config.yaml
loss: "sigmoid"
encoder_channel_attention: "se"
encoder_kernel_size: 5
encoder_stem: "single"
encoder_expansion: 4
text_encoder_causal: false
text_encoder_norm_position: "pre"
text_encoder_qk_norm: false
text_encoder_parallel_block: false
shampoo_beta: 0.99
precondition_frequency: 20
epochs: 74.7
lr_schedule: "wsd_sqrt"
Rows from block 5 of the audio encoder of a small contrastive audio-text model, named by matrix and row number. Rows with one number belong to one channel. Each number is 500 + 40 x the weight over its row's rms, rounded and kept within 0 to 999. All counts start at 0. Numbers have three digits each.
After each channel's rows are labels from the 100 clips, of 14848, where the channel reaches its highest value: "lies over" is the class under the peak; "top examples" is what is common among them. Only what is clearly more common there than usual is listed. The data: synthesised sound scenes: up to three everyday sounds over a background.
# convs0: expand pointwise conv (encoder.blocks.5.convs.0.weight, 96x24x1x1), inputs 0-23
# convs1: depthwise 5x5 conv (encoder.blocks.5.convs.1.weight, 96x1x5x5, trained with AdamW), a 5x5 kernel
# convs2: project pointwise conv (encoder.blocks.5.convs.2.weight, 24x96x1x1, transposed), outputs 0-23

convs0.71:464486494473541492487498492486497463469506465444403469456559465436422489
convs1.71:445433433487472532580554517562496447484471460516529497533512476467453471511
convs2.71:441520476489451442526544444562500441508543432497546474483496452461463484
lies over: laughter
top examples: laughter; first sound: laughter

convs0.65:495569474408554461553480471507459492486471491503507570464533508510548443
convs1.65:543544587580550530485513519526458487520533466462541565546471489499487544516
convs2.65:535502515526473562514464574478547436530492505475525496501467464467429585
lies over: laser zap
top examples: laser zap; first sound: laser zap

convs0.7:438544481470563518498535481527499436461473468451462509431519482490504411
convs1.7:398522547530530545542515467408501472459488526545485462494505531469453484517
convs2.7:493555574459496462436458471466476491503550492496454416477444521474489459
lies over: meowing
top examples: meowing

convs0.9:511498511528503578545550498495443502435522426491544467513499545484424544
convs1.9:479491504498486529524499511486508555522549577532510532525558515528578577580
convs2.9:444541559482506471569448569500539525527479512520465475486525527503575438
lies over: spray hiss
top examples: spray hiss; first sound: spray hiss

convs0.16:451511500502555494418548480523457466488530517545451501479452517547451419
convs1.16:511465491509480474473545487505522596570483485544580529502527423471483460529
convs2.16:434455433532539561505429544496492509499455564460544490525489507552502528
lies over: spray hiss
top examples: spray hiss; first sound: spray hiss

convs0.25:501527561513511507543471531421487529446510584496540502511528548518505586
convs1.25:426495514542540476567468518503547582488457421477452480472479485471536509476
convs2.25:477506600515478468511437491461483506460541544529415494493436481474523533
lies over: beeping
top examples: beeping

convs0.10:556502518525512525566411443540544466537423501493459473491531507536536493
convs1.10:542492487494452434453541538527387516562518505488533503465501540494440507484
convs2.10:495574549575505473440496462492432466449466550529496533464526516505482451
lies over: doorbell
top examples: doorbell; first sound: doorbell

convs0.81:493496507431480503597505532446455501533514551595491504473477445518506494
convs1.81:532475517537498494503571539501499558504535512577494569461469460576512453450
convs2.81:559520440449478500476510530536525491483566457400497490512551479459486552
lies over: laser zap
top examples: laser zap; first sound: laser zap

convs0.66:452409533502465482550509439508510533511427490471460576501545537484513483
convs1.66:529564554532476554516517549546557522498546561537515486549573476499537538501
convs2.66:549474473428570504502498488438569558540462500467504530466567518501534491
lies over: phone ringing
top examples: phone ringing; first sound: phone ringing

convs0.11:449478466538461613474480506482463526439461441432480485495487508502523489
convs1.11:499474517494485498525504506491555563533512459581620568515505502531522491476
convs2.11:480545511464577452522459500425455546443525502503527511536469551539449475
lies over: spray hiss
top examples: spray hiss; background: none; first sound: spray hiss

convs0.19:559491447495490550472532499493532574473468552461446489498491481521424574
convs1.19:517510512440457496459408390449488475454451510497481498536531517510498525509
convs2.19:553584532467478576510496485472506482540430430483514460505563492498533504
lies over: creak
top examples: frog croaking; thin (high-pass); creak

convs0.37:504453592510458511534474448535497547557488510527468541474482530450468574
convs1.37:518505460437445464440445447458529460481430474484521497481458439456528521481
convs2.37:472446502510551539540433468426488458553478481573482438516464529495504478
lies over: beeping; siren
top examples: beeping; siren; first sound: beeping

convs0.17:407490508483483418498551448498518520512520450463534497497507514432494575
convs1.17:561532479467459571451415418505497502492486462539479484438489546518483498493
convs2.17:551575462501466476474502560534472563418497490540466537506539499550461480
lies over: meowing
top examples: meowing; bird chirping

convs0.18:563447513445467521533493506475511444497418482483441578495491558474479515
convs1.18:464427474459488529501546537524531566549549542455455439449449491518512477497
convs2.18:490536518513503537518584419476518516508477481480453548528471498487521391
lies over: doorbell
top examples: doorbell; background: none; first sound: doorbell

convs0.4:520557486552435543490542437496465442557470530512426467508463533509519478
convs1.4:454498520472480499540594540483456547595473478492521546451446470502519507486
convs2.4:503511512506510612496516443578533470542457576477502480482504546495527520
lies over: melody
top examples: melody; first sound: melody

convs0.87:477440484434534525515462507511475457425463542499468536555499486560555548
convs1.87:478443433414434567537573529557472479485500511482484516490528486511515513528
convs2.87:478551503478543456467564491554532468607443479513520507508518456509452484
lies over: laughter
top examples: engine; laughter

convs0.28:520549540552418516525484447495506530443471533488450430457486473547457508
convs1.28:516485493504501555523424462493399493559505502570491443499486436515547497501
convs2.28:512567542478467488526501534508450464481550594517578478450509554488513523
lies over: melody
top examples: melody; barking; first sound: melody

convs0.91:515432522521573496511548487535504518539564519528487512424573507527449461
convs1.91:511554431563496500516455530472509543438559470529533467503477519490404511472
convs2.91:467507496535514488466451508558550463461499467541503536507452385527481452
lies over: laughter; knocking
top examples: knocking; background: none; laughter; first sound: knocking

convs0.60:474575455483517562428508444470489489470461438479580478475524489467487491
convs1.60:467437493496454438481501515446477530471577535489546439553511528533455557496
convs2.60:476563452552582458529534544500540547496440487465460500483550509548479520
lies over: water drop
top examples: water drop; bird chirping; first sound: water drop

convs0.85:569544566437584494484502519504571515539491517534502521516499443489487445
convs1.85:480528447493476452477521539538438467503526500452462404467443543536546505472
convs2.85:503526480497514555432500522543529485574491487465414446430559480503497506
lies over: creak
top examples: creak; first sound: creak

convs0.26:446486512510514510496478496536506588437478514465526481512409490573534444
convs1.26:466534594507460456534617556500505539492533505507505501504506537546529495509
convs2.26:571476485440478526473461531503524424481529500453482546513472466410453499
lies over: explosion; laser zap
top examples: explosion; laser zap; first sound: explosion; first sound: laser zap

convs0.86:534501520468537495564490494423428459558463493516439468517497561522449482
convs1.86:545527545443463484503495434444459460484428496449453507489483446450505462459
convs2.86:535493477492496559497554486569520566477596504469529504506466463553466548
lies over: whistle
top examples: whistle; first sound: whistle

convs0.73:467509517496499497451451402500478540470516492484495554438452567565464505
convs1.73:509517623521496524506578576544476458518495528478492495501469537516457477479
convs2.73:557468506532498516559552518569517538519461540462501505422486418462484493
lies over: spray hiss
top examples: background: none; number of sounds: 1; spray hiss; first sound: spray hiss

convs0.77:573469556536484481482571462537528528554530458566477487516478464437481480
convs1.77:455522559478518479518519531512449492499521453524562460512513620561487476519
convs2.77:497499467410500492514481503409507441527510469558476476460520486587486478
lies over: laser zap
top examples: reverberation; text has "reverberant"; text has "room"; laser zap

convs0.49:435549452502484491523500450563459541426468472538525504498544444525489440
convs1.49:472452546443471516465533518480461428564558469474441525521486540438477478478
convs2.49:466502492554538449567498534533557550445531487548469548462469513570501474
lies over: water drop
top examples: water drop; first sound: water drop

convs0.32:475493441470565478532433456499504510511404516460525490499493461498456576
convs1.32:503476471483490429442458552521446440464530473435463563544470484541509517473
convs2.32:526537511470505531547475517572485473426524468498477445567540482443431509
lies over: laughter
top examples: laughter; first sound: laughter; background: none

convs0.53:445468497519514508552548523565447549482504443517447462521525547525582506
convs1.53:501444545479490507447563527498538553575420421477445522500510491492498510496
convs2.53:490537489529506504585530490546486601423489477485559508518494488504472440
lies over: water drop
top examples: water drop

convs0.34:472551511487498563543543441432537501526501472555497503556523410497510467
convs1.34:484488501499498569510506481516640548518521551578535499526501489496482517488
convs2.34:552470441535436461450470474532492498460538524448489520423445557507486496
lies over: phone ringing
top examples: reverberation; thin (high-pass); phone ringing

convs0.30:568514531520465499519491441507450572529544533534552488501446519576489454
convs1.30:441491541479503523576576465476518485539450481463556574500463500529519470454
convs2.30:517504442463515507518523502508537457570589414440542480479482530504502532
lies over: meowing
top examples: barking; meowing; first sound: barking; first sound: meowing